From a checkpoint of a small image embedding model.
Training: muon at rate 0.0098, held-out accuracy 100%.
Rows from block 5, named by matrix and row number. Rows with one number belong to one neuron. Each number is 128 + 32 x the weight over its row's rms, rounded and kept within 0 to 255. All counts start at 0. Numbers have three digits each. After the name is the row's rms in percent of the matrix's.
# fc1: MLP up (model.blocks.5.mlp.fc1.weight, 480x160), inputs 0-79
# fc2: MLP down (model.blocks.5.mlp.fc2.weight, 160x480, transposed), outputs 0-79
fc1.62 051:131138154152097106132065186193119074232182160109131118145102117117169145085161130078114117118143121134113144142123115137067099148156129119118161160161147072155138132082194143146100166094134114125129136086146201126137123097097114165117154106
fc2.62 048:144134091183156118103208122106101136121216107157090102091181154120154158065120169090092138090110114119098123133089094106112101134119104125114008159130105128089168132114106098148085083120062151142139138060084157109100112151106152132144164158
fc1.63 155:176114173099170150116132157104093138167123088070130144106057116194068190188124130149157160086114140150105116137119053102119171100093156117111163095131173138097182122135157101132092099121171138045086100136132153165136118125110110113136117170
fc2.63 143:139106081114094119139137166115222178084138167125161140179068124133184124080132100067087095124120125090154106167149195064126129123163169125163153082139144129172093144140157178061079131102140142137141144135174080117128180121146154072132147113
fc1.64 161:213137113102110108126136179091133109133110112106096131141199160119132148085140125145083106147139086086092183121111108176177083108134213170192170124159107102110141051159155145114098151156139125092091104119111149127111113137140132138151160112
fc2.64 149:168112157128182125131156139114139101121075126134135205155179152084126101034131100123023111157053146141161125156095137108131140121110164106126146098153156121144124158093116161130107128084123082061127151139114063112144146134166151095147089172
fc1.65 089:015067099154127166196125138104133106125135164113145077152087164152103149118129100151096140087121140205090153119216126159101141151115130181111115099126140070171141115144146142069128088125145111162123176123109084114232135134171128101114087108
fc2.65 090:168091164157143146114113111055185127073089145124187122094113163129117073094087123117107144138161084098141076112146087129119112155138207112165130110125091089069103145112169169171141094107093141179122166100160132098155072104094125086156208118
fc1.66 072:119154148114164188144113108156045126187193162192097164126132110136162118145130106152173175056128074127124126136154121136189099164159153108074175170124178072094141101196135058134105138106112190092129140094147076149159138107110123203118114110
fc2.66 075:149177162109134190135170178132065164154169123088075133125141139105147179118145073139206108168144124132105103144102148138149128124110181140112066141119108137140124135064085053175130132067164115134160124123122090121111106142102090124206119131
fc1.67 041:134137148111140151185094160109166162158082162125099118126171112110118133112131141109100058078141149143150091178095197094124106146125121090113146147144160148201084096147135187103112063126116174079202123131123142103173163074123107095152149087
fc2.67 042:137119191111124137129161098034199126136087169090108155082164143178115075089121114147095122095200135073169165124139156170127144164112113167102120167141042150102131165109132151177150128116131151161108190173158161085122125153091152077077114133
fc1.68 152:168138146170130107127074140131163177131090122124074175109126108101112135112124111080147151093113188137191123136168183087143095167155139065068163140068119120171110134140120110110069125174146106103129104129137122137161164146126114150167101166
fc2.68 136:110073137137168128125105100167106078159119107140127136170136152129231139193151127105168129142126177132129053136157125130155156126111109123105121165160115102161109114149167120072083126131108110190156093114090135150123159190112087041154145125
fc1.69 019:143153110169139153137147150149110088207105140118096089116083154147129097096124198100190112139134089154146175156075149120165139165120085133100146187143102101148123120167111068141140117094103160148167139162124172142127127171156038123134120115
fc2.69 019:125147148103089142100128145187094123189134125077117103081125166110114140055146137145159213157147143118108213097167122161121136187128134139193089135189120117114144088074096127118177082167125145144155150138160097187097109099139125112158146109
fc1.70 134:182125096131030141158043087107112104122129076179132190119124119164132167089170132162171074127120097123157113152177121127140124155084125136174181160133166139188144078102133109109133088076184136143092128199164084125111143164104173078027132177
fc2.70 141:116170165118065126083112100167146155155148168170161141158160120145136083121070125073151129144097089148151144133120149120068220122134175090145162183151126117101134102172163112161063103158127136126093069136154131181100159086152130086098135104
fc1.71 072:136153114100130149118116165196040164099147104153136152087123089100088116149149099149132128116116119151111155138178087132188144110206108134101156113137110114216133136060103083103170135146171089110130096148189146155100131177102131197144145143
fc2.71 074:158143047094126099155119159148113129087156112167061109097091104119129141161100178153144128160141154110042155116142176143155144108085118069125121149161207146116166165198151095071094134150147161182143105155112104113088147155111095131130153101
fc1.72 095:093135114049075153104211146194134113126144110076136121133160125075122115141183175122070146122088099144171152167124160134125096113145151188107118158105083089126103028136081115115157160222163099113129137108126125084129107181183085181147156124
fc2.72 096:080100130140151118074106142193157093180099127134116116102139116155188091168187117140125168163049118162163150089156128129112115162100184064086114103163150182106107181171142096118141126142139120168110131156176133085165120092167107097153083112
fc1.73 152:054123217112130148144139078158108147161100105146150057118162100124136121110148134141127153140106178151120184092176100152159124131130057095174164187142150167102169069120134104098140157115132121122136115148053139135166145141101153114131143126
fc2.73 156:103159089142160153118152104086111138165167137142134099163190160050147116140107122123145145107136094135099153146173162135177175082037151126122148130112146114047119098086135102145127139174080153157183158131127129092142113070184133081125105085
fc1.74 103:124135128183094148135133089133111108190126155132113110164140106118138147110126170125092122104114095135088140145113182160165063201178172092146163083139169157150171106061134164125077100054131080175103171165154134125112129127140144149154156185
fc2.74 101:135131163198130102113135115138129147138075177150131100098151105119128186098145142091088172100115160136071184133096183081107158143091118119087106119088136105132133076140097115139147126123037141122132155157148133179158198071115164126149172163
fc1.75 030:131083116189128099095146095080142118168151126077086095067122121097132169147142142125110107152117141149172120163102117142135175100131059105131126126160134139118114172153141092105219122064165159138178135127123103166129128194116101107111116114
fc2.75 034:113135156169167091113153128141236085136129090142122135154123040159082146104052133127118144157140116119134226150110114111107094099153109180161095141135108091172077102099159170121189120180092126101125109064162125062140116108113140160138144161
fc1.76 163:101106165117094147074099187143097145148151163160101132121134121118126192085113116177111145173100073196157127112113120146077138128079130133180115034164159145135119170134112099145114098065136141153140136179085187130137130161135118100220137114
fc2.76 163:072139176133066141138134164161144169114114203051133113127142118149106096097118140128104106127172154090098102148141121054120149117128155106118146070136111104112137181118162189151104137072171148129120128162150031157124094133169129111083134102
fc1.77 026:096081126118102154135146045153169157163127185121076117154160159137197113091122127189119147081084121155087099101128148151170147179106165173179171091140140089082059165168146191132072120122119138116122171139129111104135128142172153121128082065
fc2.77 028:118138200165131147118124149075144110133147162150117116163141143130139124112117062185138156091148092106155150173157096131119113174149194126164125111110089121148119126063091178140143167091113123173132129114166138111175120086096173120101153157
fc1.78 022:183137115166176087090089163142108098158177093100135120135123127129092125161148096098171121078141071100124126139059050146141154163159077070094119196126141117120192164214109121103161159116129125116120154100069122168137124089182103136089099132
fc2.78 023:147135161132134187092157128149106136134141042118150089144113173091132174097118169132167141143121195157048132139134121143137121119146113186153088110171171135119106121146127143138137104132127100136079115132110099157114101100153088178156124103
fc1.79 017:142149137135114135128145134112150107099098135119109152163164121125142124086107133085068091130151056097111093162113143109133071130101170161154184169098132156145055110138170161125113051152099122093082127116140115117194076111130198120075121150
fc2.79 018:125129145126100132135142105157128122174131174116119062122165147077101091136113097202096140137136092179141128133145151132108136173097202100098128145159181176117242130175085136115113079076109141086114140128140162124146164093138144147086060137
fc1.80 061:189130134138123068095072191145140165206183127105161130102126092148133144092136101098062069169084114140145171124131141166124149115132129149134170119142119143188150168127134157165131152122100155110114073078095156145121172066159117142146131139
fc2.80 058:137136099171084128101143102105109143089151151107139075072150130170109128118051139072136104152126160105090069081108178117169166183068138126129159169150101214085169143094122146123136146134107107156109078094145135103069109120154080135127139115
fc1.81 074:129132065151159119118140116140131114170113113144154114166092114089098136142107099113075144102184156131120105125155146123103198140079177127085123129124164131151066101065096179113190094153185053104157088118160148195135081164074140135116181164
fc2.81 077:183109099092119142142094129147156117098162081121140157070077059132162098169164081124084121178135157115117169118153115091122065079141124063060132104081149140172174151169129099103126102148135169104147125124148139208065152148121142145127127141
fc1.82 109:151094165109130096125106156157125130176166055177148163153169104127133131098092147160143072068067127089111135086107131146108129097129145134111148144118109132187143167113158088127101157169128112121094098125059106119137160111120152175103136056
fc2.82 117:114076116129192138156134132136120197112124067143045143082108120125093119154108087141124132139168157193145133153096160185067117084109156130105145163107124112123145142125144104157125186122134144139076111087127117147137085054149078142122128135
fc1.83 036:081123147091166157143162142126091064156117188068119136154173159078114106082134155156114095146124148135191158165150135098064161163124109102123095111100149146135167106140110102111082089135189116151152137124124146117150138194091106143115097134
fc2.83 039:134149122131139143121109160157106085128059078065170160100139109091063114136077067100156158160154089108143115072154095148122127165096192086112147147106092074164101164124133203166114097133195146125089177112125150106111072168132126115142073079
fc1.84 160:122118145209152062143127133108078180198123160182130089141121106114121162145135113148147093078117089139134086153167080157106133090170118137137080102128128147099143079158166113096164090179114132175051132136107053103144122107093091167143148079
fc2.84 160:113144083118136113143152095160140129084130122080169141143141097122122166100133146120080095096156149109039103075165070141141136154124112127145114083152122180088186163158134090121135115143100115166141092153111158154117059123131123183084152209
fc1.85 159:134149062132097138078153130114077137085123202106135131092148087100125147142142139124128168111134102096128166107179154130108153125112067106154130122153140058110047100182113127150099102170077154131126118111165167119111096077184134083179148159
fc2.85 172:109151050109068095103164175168095115129107139138113137052138161161135130120117113070126102079082154165087172095133149057182113101136127170113163076133126146097158139139087169146117135129151088103178094111096066142144135108168152130162110116
fc1.86 029:164115094161157104123101162160115090173084121079105181172164134131074146079130081089110064084137110103107089128132157089141102096131154119133088149165124099149099092182165161139129126112124146087097162090122164153143130042170162071098076112
fc2.86 029:138144162110139125106118098092168207146082064127134084124130151085158133093094132138093136099139166128135145093165141141106099165168139150121128169141171114095186137142153156160150124098099106117078162091150165097133122122115110120164020116
fc1.87 048:142112118100102118170150168092129143102093136158105156147089108221189107159131128100168099131130065137170116170103146132149088108129108151148164172076104145182073145150115090120153127122074193100125117157159158137149084120149136133112166121
fc2.87 045:106151132135075133109165119149078143164155184110057097132150154135120117113118100207143164114209090153162125133132128155165120115130166144186132181205131186132174092151151103120173094114129136119138131171198117132092113088147130127109142162
fc1.88 033:082126145220109106158170191120153104173115122153105127103117127087122141121106104125074134140128156096140145124169128101150151214086103125168091136146154147109135130128150107187117126114091124110119152121168141174128097123119107068124101082
fc2.88 030:082066117179127156140080141130108125139158093098160182095112132133151124089073104129155147103100121132142175213126103085108161129185070093148080072167065140091098069088157120135132129106110129160095126120061168153140131205145163105123113068
fc1.89 043:119105098154095187177128136068132110108142188148090105153093118152091068108140202128184144135077089202095076125103134124082144154094102098141156098086127134084080155108120141094099150141137113178138146162044111132111124165142075140173125138
fc2.89 045:180182118152177091119181125179108095092116130120113137123117151150100132149129101131170133138140119107115119142132103117075184181148108134161105094141124157117102108146066125179145140174129174133160154168125149135118143083102175106074148170
fc1.90 047:159091104190134132096187151122107167100129116137096172124099117213098118102123164090166105117140132137137109107144130089106111119141075167096138164195114144097119141175147113065117178132110166122082087092146176167163130065187152102149109110
fc2.90 050:102124130113101090108142093105116129168091134174085085185108168078185188146091166145122178113091165124112119142130156126118138157119109135104130174132119151168161128076159064135135108124129164153097101110163159103154099152145135112122098153
fc1.91 157:135060141130095127162135123149122120109171041116130168145101141108118136127111118114077104127162151124163109122092118162094118151120141135134158139110177155126167071098085055125121143136080141119102155133096160164147133100129203104130090144
fc2.91 167:102082111146183094133099115111158181125132116146138161132162150085095120170140114135070122117109090152154137126133107107127138103105138131110199110117093070101099142166105083126113146152124115125107175170084154150149122131247150120172168144
fc1.92 110:155121117166084116110176133119162083129152178095134138160122140134099121095056170144140141149130177169107081133154164099149094132135097157167124109081146126157138097090151140085091108099135095168122100131102175167185088189081133154171119093
fc2.92 104:167125091119181165145084105153098167119117074116066181106168140095077099121096174135147166133125108131066158108119098065136092134059141118080127135104112102119144084055090128094075153140093171118134086129120115141191134124103128095139115123
fc1.93 019:162163087158149178092131110124140184164139149161106128121155056164162127149139090132132131148109115113103122156129136207125113134181184120139166145126091060187148115178147157104146205080126164113151078171101177131108172108106144212119070127
fc2.93 022:113175099131136126059178136085050142092111192139125115136151139145180096089178142130143086135149140157109103185157114085146151111128145243148120128128141145141141157101121122116133139150129106142118102128124115142099124184134102185107157141
fc1.94 132:105110135167072167164138110147098121125107141120127117064150108090122134160131142114147175076096175112203115151102141124112107125096099060117164173163129067115114110148112129114155147186134100115104163135132125141128147174082153115134143197
fc2.94 131:114152110096071080110154090118178155131158196137137141153220081076125183137081137116187112138054127148191150102157141124131115129143160124095108088155157167158172048130168128120110120125101122123148139105108156133119137098131100109074138098
fc1.95 146:114103111111145146123166095115125207092165140162145127146143174137103162114131103117174179103120093097137130138141160141212107125125118147099103145169211118126105101123155095146073115087082107145106113159133162148181098157126108189170151054
fc2.95 162:172164177098122102168113155114174150124121177134103116086173169153121131142077099184093070122107102139084112134133137081162117140064092118121104202107115131122123151098065075150126131111167119108084132103096085078110105086143072141100163112
fc1.96 124:169148119116130114176113054065161150064146117125119158088187070147104159082109158153130197119181119099152109125100082104139098162184103174085080133165183135133119099100141125162112096109138127189126163137094082102128096143177145117193120128
fc2.96 112:114132111123127142080107132111175125158101123166098103124109138056153117126110120125097061119204151184146141090081079194108043113165152109103166103124155211106078162159125094089033116181170111115164071078115158112147144083138110119132136121
fc1.97 045:169141101118087105110123144123152127140144092130120127116163115106150110146179173102089047142131095135176107100146094117101128142160113175087127159157131076145107132061183144160134113141133103171096070081165215125091121144149182144129090085
fc2.97 048:094149102117161082072104152112123141173157132140067096082137146129173146127103111102089135188086104095104188147069063117134120154101059067201118157127135051145180151153180126123117167151164119061117105092044163076130089136141115161151127121
fc1.98 117:168139129130120121128145134080179175147102164099128121151117130145106095116095127101140156179089145115092169151122143183165098121107116110099096133155157127106159081186162123127049125099129120163096175140137163083136134059179118167108107105
fc2.98 109:155099109047160127131153112090137104108078155139129174127176114075106101084110114113104102121116122186106102108087145100119149110090136149114080141148124159079113117130145161142093145148150109128143173136130113113100191190165117129105122074
fc1.99 047:176116133193100081119166162091109103075122131148090124131149119118091150077119162114118078128105109073094095099175153158150074152105143215152149158073142133120135151098167146213148079137125125172089114086147106157210130087142206113147118102
fc2.99 049:152094123146072155125091078074109127102131147104121154131141158152061075140130172165125134113167069153103170115113116132167150125061182084130146095161060133072132073136140098088155069086146108118105142134130152133198094121135125113110060127
fc1.100 106:153115133131084110118149165113165135117138131091165216098129132136166086108191145153068110052104135148151176019156133149105174109171097156128134098137160098090194095095114138105120167110129121103128159107126134117148072113091160146142111101
fc2.100 109:123125082136141118108135171124144146144118157141155160102129143066074183146144169139138140130125125088092104168134125129133156080084147153130147090152111166101142135138145107088077074111200106208102157094087158105098159128149152089147101129
fc1.101 072:115117162125116122173113142111131160053074143116129198100117131110103104120163172101092200151125092141170138166144116071134199053088077108138122125104105093137158097117121141146150169054162162137144117135110190080093204140100141127080151157
fc2.101 077:109117148123118120123210170140147146155078145168147123104160145104141158126145109094145143158139143083124085115196173100200076139141072125218137151189127158180184087198146128095137160166153136085129122126158124070059108143116062111122128167
fc1.102 096:147147096192171147174149158100079196214141125174080169124122138161152110095163118110093109152124127095183127103113093114115154120104129164161107096086107091057171107113111173180172162072145068096126120115115208118144104130142135119084168151
fc2.102 093:113148106102136117076180124117100098101149146126074127123097157077188159139088103122162154126110111140111124124136118092124199165083087064125131103105100139122061147135125129119157146119184139100127120109121116086111094123113144147166118124
fc1.103 048:069125123096122088190132147113157196153120149149119116103122168140179116122084090140120154097140114093126075099162129145172162122145142181104124076069125065206135156127128134161136159094099132164127089161137122121123111141093145119146119070
fc2.103 051:137116126112150173137108131099145132177087122108047121077087175169147052083115086149127126143171085129138142149145096118131078086126130102183125107143088147165131087124152163099162133167101140131121109109077128156098119104107129129131179136
fc1.104 116:158147140111110112110114175142047144183167098108072206160176102094126103151176092150172061093083128170104129107099145154156134135122134129127144141096129118191166132158077140097122136157136128120124159134132119060150132106128074167053177065
fc2.104 127:123100100105154122134098118151184175047142134115121104127151142163144205115127069145142097158187110151127153162105178180074130168133145144149109117154169137066119141131177138168110046055135176198094129101149118137123147155142195174162139096
fc1.105 062:121109149152153131176160149102107096091109174125103064099108175110122127122132182111094122183114152156110119159110128037067096133094117138129117101202143193111083141134164149120199098101111146132156171126086177083146136128095075094151158131
fc2.105 059:129138162153116057116148078136207086066111129132081130078130098111107116109099125142101205071159161068161168092106133102110172117126080125085124142083020113171102112113125155201150175158104118186149118158169164090140142135096147106112148149
fc1.106 052:183127143161103146134140172121135117112111161133204104127186163107075151036164173046083102083153127123124157152138181089042089139101169111124060147144121112108131104117102136094183109089125187105140173133094131117183148098085145109123184158
fc2.106 056:113133125082104144154149113110152124178071102086149122123172119136068097127120145121092176051103136133114113112154146137071120108102140178098127167143086083081158151161113157100108057116106131147080146089094146096136119186131128117145083134
fc1.107 134:111172153099193130139175121146117118131129109124145087141142090083122148142122084207184150107131137126119124096112111136102085118155141135091129109091138065151071055111179095112121097127146168178158212126141139093089143098109147107184095117
fc2.107 136:073116163161121122158089175149124130115082078136114108124155179143099112106112120117181072119141125174150127145146172070159092106097110060136182073135128112141133178142113124120160086120164103121139108135122058195134150126140108082104166117
fc1.108 054:116176108167168181138117126175165192186072162144147122114147104111180080078127173139116136109122105097145151145092179107159145094125112132109194146100138059183124030136120154161100120105090158121125092155062147082135138116096160168126108102
fc2.108 059:129134140137161179083143142083145169177098187142137093074172204119163104061162110122106112139111169119093127138142138137153122192125102160183105102193147101133179143092100159151152138128155150067152137089084138094103104154086138149172134146
fc1.109 030:117169150146126128165109162111129073142152136116152088149107148110119127105129159052142119152148092132169153136092137147060083130109117089123111168150125147137172107101126124154144146135110106135125126078082156110130134124051085136128156178
fc2.109 030:149126110116121112160173112169099129105138066086167139112167123136115164118152153107133158163102143118152101103114144105133142130103114132109075105109072132072186111116112099137111088099119131100110177093136118192112141178176150116163117138
fc1.110 046:146100120169089139151169214101120122148114173111082171112120182156106083119185170134094071094137174095175087099111124119116069123140151146156181136057114162085172104146131112154107123120145192141106138156116178113073090122129170148083124084
fc2.110 049:123161140176130088075148101167019127116112155121103184170136137084175127128092146154133144131132061166127117172133103124126227164124158103125141119135102151140106141102179124150139132097139199157090173190114181127148062127172193159135137110
fc1.111 036:105100134140156149167150152080127137166123166139090151121121120147142126120087175142163129157118143152127096155142202167169144153108074134108151093110129173170151139173118080132100105083117138154184154141140063179165126180168077095148140139
fc2.111 038:152150162133126126132098134170099101120067178059100136109124109147055086105116139125177136144220115135136129084144153152157152175103155159167129150146086194118095112053114138094176089170142111079140179154156092142142126109109121042104137121
fc1.112 040:143131141094052139135105111087124156127158115141075125148117135122138116142156096106157119145087184123125149104200121132084127106142142127122081083194129125122148126125128065151111135104115152165141098156165212097131179095118091143155144117
fc2.112 041:141094122081079092095175118108101171101105136105095146097121088164190121125101117129149092130118151099134048105148173088152136112122166179141176148099061105095084098146222125124103154179121113161150152161074139114111128171102091094116113093
fc1.113 135:107138163107139123200122135154101169117063150059135176122129055138108189159183111197111147102157130143147155146140095115111145182099149120126098089126179103092171143167145157135083142089145168135077133101218146115128129142121140113193131149
fc2.113 136:099075189143089054088104170156096092115087118133133110130101064132145149094108120120113189149109126128181081124106115039101087151158179105118130069129096118121105162093126137186131149083190102155103147133163071143162147130154085171099154039
fc1.114 036:162135152150169087119141171118109090133081141139127215100123180137133149109112134100111129113162132146178109154126183082170110106097153133119091104143127170176153153193125098121164074037085156070181125122184154169138162142122131079126165112
fc2.114 036:157169139091092170166115108155146119114131113082054144165147062108104113078079127126111165080204153173141183093112132130159121130117127110152115231154137141135158115126120149061157071145105148098129135099146134164102152112104111092129151139
fc1.115 137:133107149068134110157128174110092126111121216091135167123180129076110095165117136177124169133127122074151119089123122169096117152131098133104134121116080132151116095165207127134138148098183151145109139147149092141080084071150097109150133102
fc2.115 133:072096074185182098092135178087125142105175088153155099137137078081135173105121076119140092153103110158147120125195094099121104119120117178129150141152091146134124164140179170130108123114117118170154118160150119133171142158170149118152106052
fc1.116 036:067126157148122091137138166118176131147153118141073147083144102123160151142175104123101085150089127093133179127115109131126144135164103162136170126143128099132156102102171096132060120141117088140120085110176162086101085117112139141184120136
fc2.116 038:129103093170159108094148144070079149094158195157101138090128087145186116101106155076130122141074097144171122139078168116122149185114050112154134073133091112151110121110201102142106165131140066143121118127131142143122091193140122112128131114
fc1.117 056:131107106114105091128157179142161189103138187120128181170102112138178136143153128121123105190131108147148102147153133168091113093129156142159171093077090121123113140079114156175125176103161124100137072082150148142068143162150133139110178120
fc2.117 056:131124094114156125125083120099102108111152149101140116159144139186194083131141136089099117150071081149195127156125102080124129118092145117146118168142128175141132160083105137133151169117138141157145071138066157097089092111127116115174230135
fc1.118 061:102122104077149159153108174080088096134164141095102072110066157137090110095109128114191095084125116135089072179091077162129179119156075107123145183136101141114105159132152072128175085159141128109073166165131101107148124121071115130143134153
fc2.118 071:117114135144127108191167126200144117106173057134106139090076120081098154152103064178136161151127105110105116143158127139129092182122072122110095122139125130113207099176144117166108104098116097160105199096134122139072112182150172155093088087
fc1.119 151:109098163096103096115178105127092148134150085154089094069160097088154114145131136157142118154185160148129149092117096143120160133143144118134141186177158077086133064083081131065090132183191171097116134144091146177129109186153147107121128152
fc2.119 164:130127102094133088085132131129148156122146139150122106163221129143133139209105140076148086151101127130161089110109153160113146085153143152137101085145109074122138099160076155109147083188121112119138107082128161128151151132084169125093136117
fc1.120 160:106093114134173079104087127125126098125097155136099126148146105171090239133116118120163139130105067109174091120109085144174124114082106129186168161148187147141108149121115155156137141123131111169061155124132125114137100132152084058105148169
fc2.120 146:098119170087103121193115107178120112133161130128129079127112106124123174080100155134142132126135182141168156124151171089126125110119076132141136179119126110118217113141137118133199149105172135119145131106176049103148134098128136047139142090
fc1.121 028:113115138135144137115139106078144133089131150129150086081169146081101145091194196114133072137107167138126163140110136113026100090126136127140134145138104150093097110098104107080177123146181140100153168133115096101135152116100116133152169134
fc2.121 030:104082105184132051113196128119161086082095131146152157110137071148100139162121163109122151093082155130166145147120149124101140143074130132103122118070079081106078157093131172142113128156107168206113135098088151098165123172139187157118129161
fc1.122 107:132133125213112152120118150194104167151175156075144077161166137116079101132108098020130114127112147105148111189105124162161037196157121087133121185180113119174133126149130144158082135134110126126084126069112132100151078124123096136113136127
fc2.122 119:127041121098137088087098079112109073161110107116153121126148024166193147092139149155139134122101158125103127156119159161126132163163079098125106147109136137098157094147158140144162069090081137128149190110156123105164118133161116102179129133
fc1.123 201:086160165086169110162087079114144125151087098165113112121156080111169142085162136110132079132145169115114157160134163119166145089161083140163162081146213158124189156132110102137135148143165134117064084154087097143103123202110120107059111165
fc2.123 180:119147146121137113120139141159124114091142085082155096142131154068144103136138124117115135077162155108111095073171165069110092114163133086149225075114095124094139120136120114142175121137119121111125137126141080124118149180166178161128112094
fc1.124 063:129113153149158112133104172125087151153164132133089094139145118126124109082154157095112163165088080168115096093156084145150197154117095137118124176141094143133115174132093084087095175144188161051104139174112051183148111113137073123082180182
fc2.124 064:103095084115164124143159136145177112095099097123167063157110140152106167133169150126153133151151096163066088160187178128074097177143089144136098149169117186109162087179047172103091092107179173172108157131139111167097188141175139133151106141
fc1.125 062:149087121173082124158164136134075161125177148166070145151110191139112103149146085102158120073094147134142116103166136168136176109148123146114117043125141089112124200110079146152161150072115099179144119171107127111109157178096096127144166115
fc2.125 068:169140091104154136112124113117148079136050089116107116134075158177138140138118141076161133127172134117100157163148112079095127068163104121188119141095089124127064058170086179092151119160127172164155126144120128122108168083098153100123175157
fc1.126 190:099127128168053113131142157128122121185105142122137118108081080112159109172102121119132067162127163082168126136163120079160150140092142098122064176119121157035149131160111203116121125108141152100088115095119169127170186157133136142133068158
fc2.126 163:100087175064128132156117091098077141108155053195133158149106141112174150121117136148160127134174200133101101133122120112105152126117096133131113078121118086122169110112155146135122146131115104090137145100179133133094148185124110198139127139
fc1.127 055:084110118092087065147145154106149147163168119090203157132133174082137126117120088152145128062083186069114094073206100149121178137154134159132118092172131122070161136141139132140122146112143119119074152125126124148172099124103151143121112096
fc2.127 061:120084163186125082126127136100135170133132077136112159075080184128153064149106074151159161110117086098105146143164116095097112102134198063138138097100106153090129092115192143119124133125109116180071125067091153092115095087133147146147113092
fc1.128 051:104080150150108165170072160168164095104187139171075064150124142140158085127201121151185164098095106168107124044132098163104180104123126100109152084148129084114117131099084104140149164155128110121102151157058087145123153154133111135115185157
fc2.128 052:159153117105160120109161152136145127117121082197139110112122124130120196134121082076158132138147101085101126123117158145057110131127132133136079110107122094100112123161111097080126159106156138140173162076146113122136169072149199101159141139
fc1.129 120:100143135146192131120125142142086124182183161156096153150134111117128155091140147095054118125147147121152139107112110164041146108192154103143197140088131104131143083069055108163111173117178119067123074153159135144118104103121097211133154110
fc2.129 114:107111152129096168086179137196086128118152116131100179053159136174085192068159108141120086078076119120124121051103129126117145120079178137118083168172103120158140137129149153077086110115129156110174070146137128070125094128111156162121175153
fc1.130 153:150122129134077188136136121133050166114121126112105114122135095123116187147129128151134127132169124158158155101126143162097156108138060158073124061114185116114126080129138191125029121113151106114120100128122192106113135138095089108163123079
fc2.130 147:172117132181098139098174175134196143164141106116097128137089167115119159106160134145107142147160121120085138133119125081119177143138193136131176096133101119123199134129105107129123123097185089085128153136104059091170106147113105136190123149
fc1.131 135:158114162132105124066118090141179103145118084166138105129119132126123152134131137161163122195156189158143130101165102169093108145091120099146137163120130122159136126078079055145072168100144177119095110135117121122124154089095070061167103171
fc2.131 146:118168128119110130142171090139155145093134129109141133184134102097127069154098180084135144081105109153170150114158107095119215096098137149182191158109126142091107126119083121117198115181132100209134108115161121085190123166153109096120137109
fc1.132 125:145093149129052157143043096074110147142159070096149154119107126149194170203164177121085121069165158139132155135108101149159098111132095078162151106122168107141130088107075068105157128138062145191120085147109175126134139103080131099122130185
fc2.132 127:178165079166124161050187110158121180103189140145153136138151105141120103130067192085175137085102113133158124154080090107167140132104158158101169138135095135139085114128130117156140100100115157101086121164124131141140111137200136137085130120
fc1.133 042:132164126141143120182120102124127146098080155160082151104146114110138099061113190101110188123116147121170112134179190182119096121134084145154124112100108093154120053079164130159181154056160131136146107164164200120124166135106074201110166124
fc2.133 043:107104111110160127082130165116068100058093191112074173098167142099081071099177172077147144140110107112150140110079144048171115123104174186186114115141056098084116140098185108120131090131138156114102165138131123151124129203081140108152130115
fc1.134 164:110106075114166081126166119120096127095159174140031117132158162091108153121160138205149167133106163150148157155174051158102156056100133150140131126093178121164089114130163075113086167143195116118087159123104118118100141159166124090157132085
fc2.134 170:062107163159125126127126147121170076116098140110145122157149123104082171102125123142114098122099145165143083084157153111135188145185103106128219074143077078156140223141141088087116147103159069121151114062107077124137157098131138093094126133
fc1.135 159:146107135105115126123093161126112114154177149164139094143166162100169189081127129144165137175108083099138159143149140168143168089118123113084071095090144102160148130167104124119141102111163095095195081186171185145194062127081155093097132174
fc2.135 166:118184108150116099125118208135110202153125126085145113146130094116105120116140137233130133147119154113095097133151104134096136119120099128128160110081105084111145110125155102115148056004120115136159123159133010148119131115065149076130077124
fc1.136 141:158163128162139149120118104110139144167178115155075104133146140110080122142113098117119126126095101107126150074147067152113087091106145156089139110088139112126150087111134126123141109152109137146073173136156158121128127066102101132113142127
fc2.136 130:125155070096119122127099148136149119162122113157129153181107131137150103080076161163148112086160174192131116161133163105143139043114129069156160088154062161116112168157078135120142122111130170119135114161116012136120127108142142074133138149
fc1.137 175:085111172119143101091131139145149124110086162152130132111138131147086231136069187120137174129121144078128130145170146129101143105174126143123141160119135106155106122101099093135108107181148201120119146116089067143090092175146117165142105045
fc2.137 188:096142092088102125168108149145092112152175161107093149163142182097090137189075110126149166117123117076086095055118095130057101136160098118077159079166139163110133110098116119100136136074164112180109127135134174080095130175123080187195080127
fc1.138 129:117138127138106194100179152049076108079130045183105153123083115153149134104147167126099150122085139144086117143113177112153107124076086172122122153110114089155170180125109147079173089131129146166138078126152117078141169113096155064161142170
fc2.138 128:049181080129112134127113118232156112146119104156105168146120117113086092128166147154127112102141081118122137115124124154148097135144104156125125160109182125132098104112152090132085110096141140155117089167071184109101142063132129146123131125
fc1.139 055:137110133121141111176117152161133113101113125165124061146137109160108097104091105180148110186089089168132107125152081198156157178119183157122121093088101090151090155130098117106142148137103137166118064137139111092170129143152155133117072128
fc2.139 062:066089131068119196126097136070068159132164096124112074102098157179104117127073053184122112121122085114114108108145101134123115142116198150168143126076098078086095129106165162138125179078117149087113148078136113177148092118182105146091121105
fc1.140 033:132094134150112062156111151134164102137074121149147142067129202140122172091123122072075195150110157157131151122148144032066158149104104155126141138177149088154160142120189140117160135129132062129161122064168188114157100103081142101133114172
fc2.140 032:087128159150145075098130107119179115085174148124053173100152125124148114130062127095112235162108171056116121076095157121104155164087044082109128116101078100147155124147140082144129155117084111143091099077150144115110122157114133078122124179
fc1.141 066:141125134179095187135174102170166186105070157132080096109118082083103078087145125113164111130087126184215164115168186112129121101147147154120081102156141078113076131111124140087101144079128103173152157180138154136169108157090121087169088099
fc2.141 071:084126128082158133087063150144158133170112122158126077078130096105144177106120140100124102080133164142106171181171131103148096134133152197194091104135121083142106090132119185121129155132146170091175177101145116117168139103070129094137107159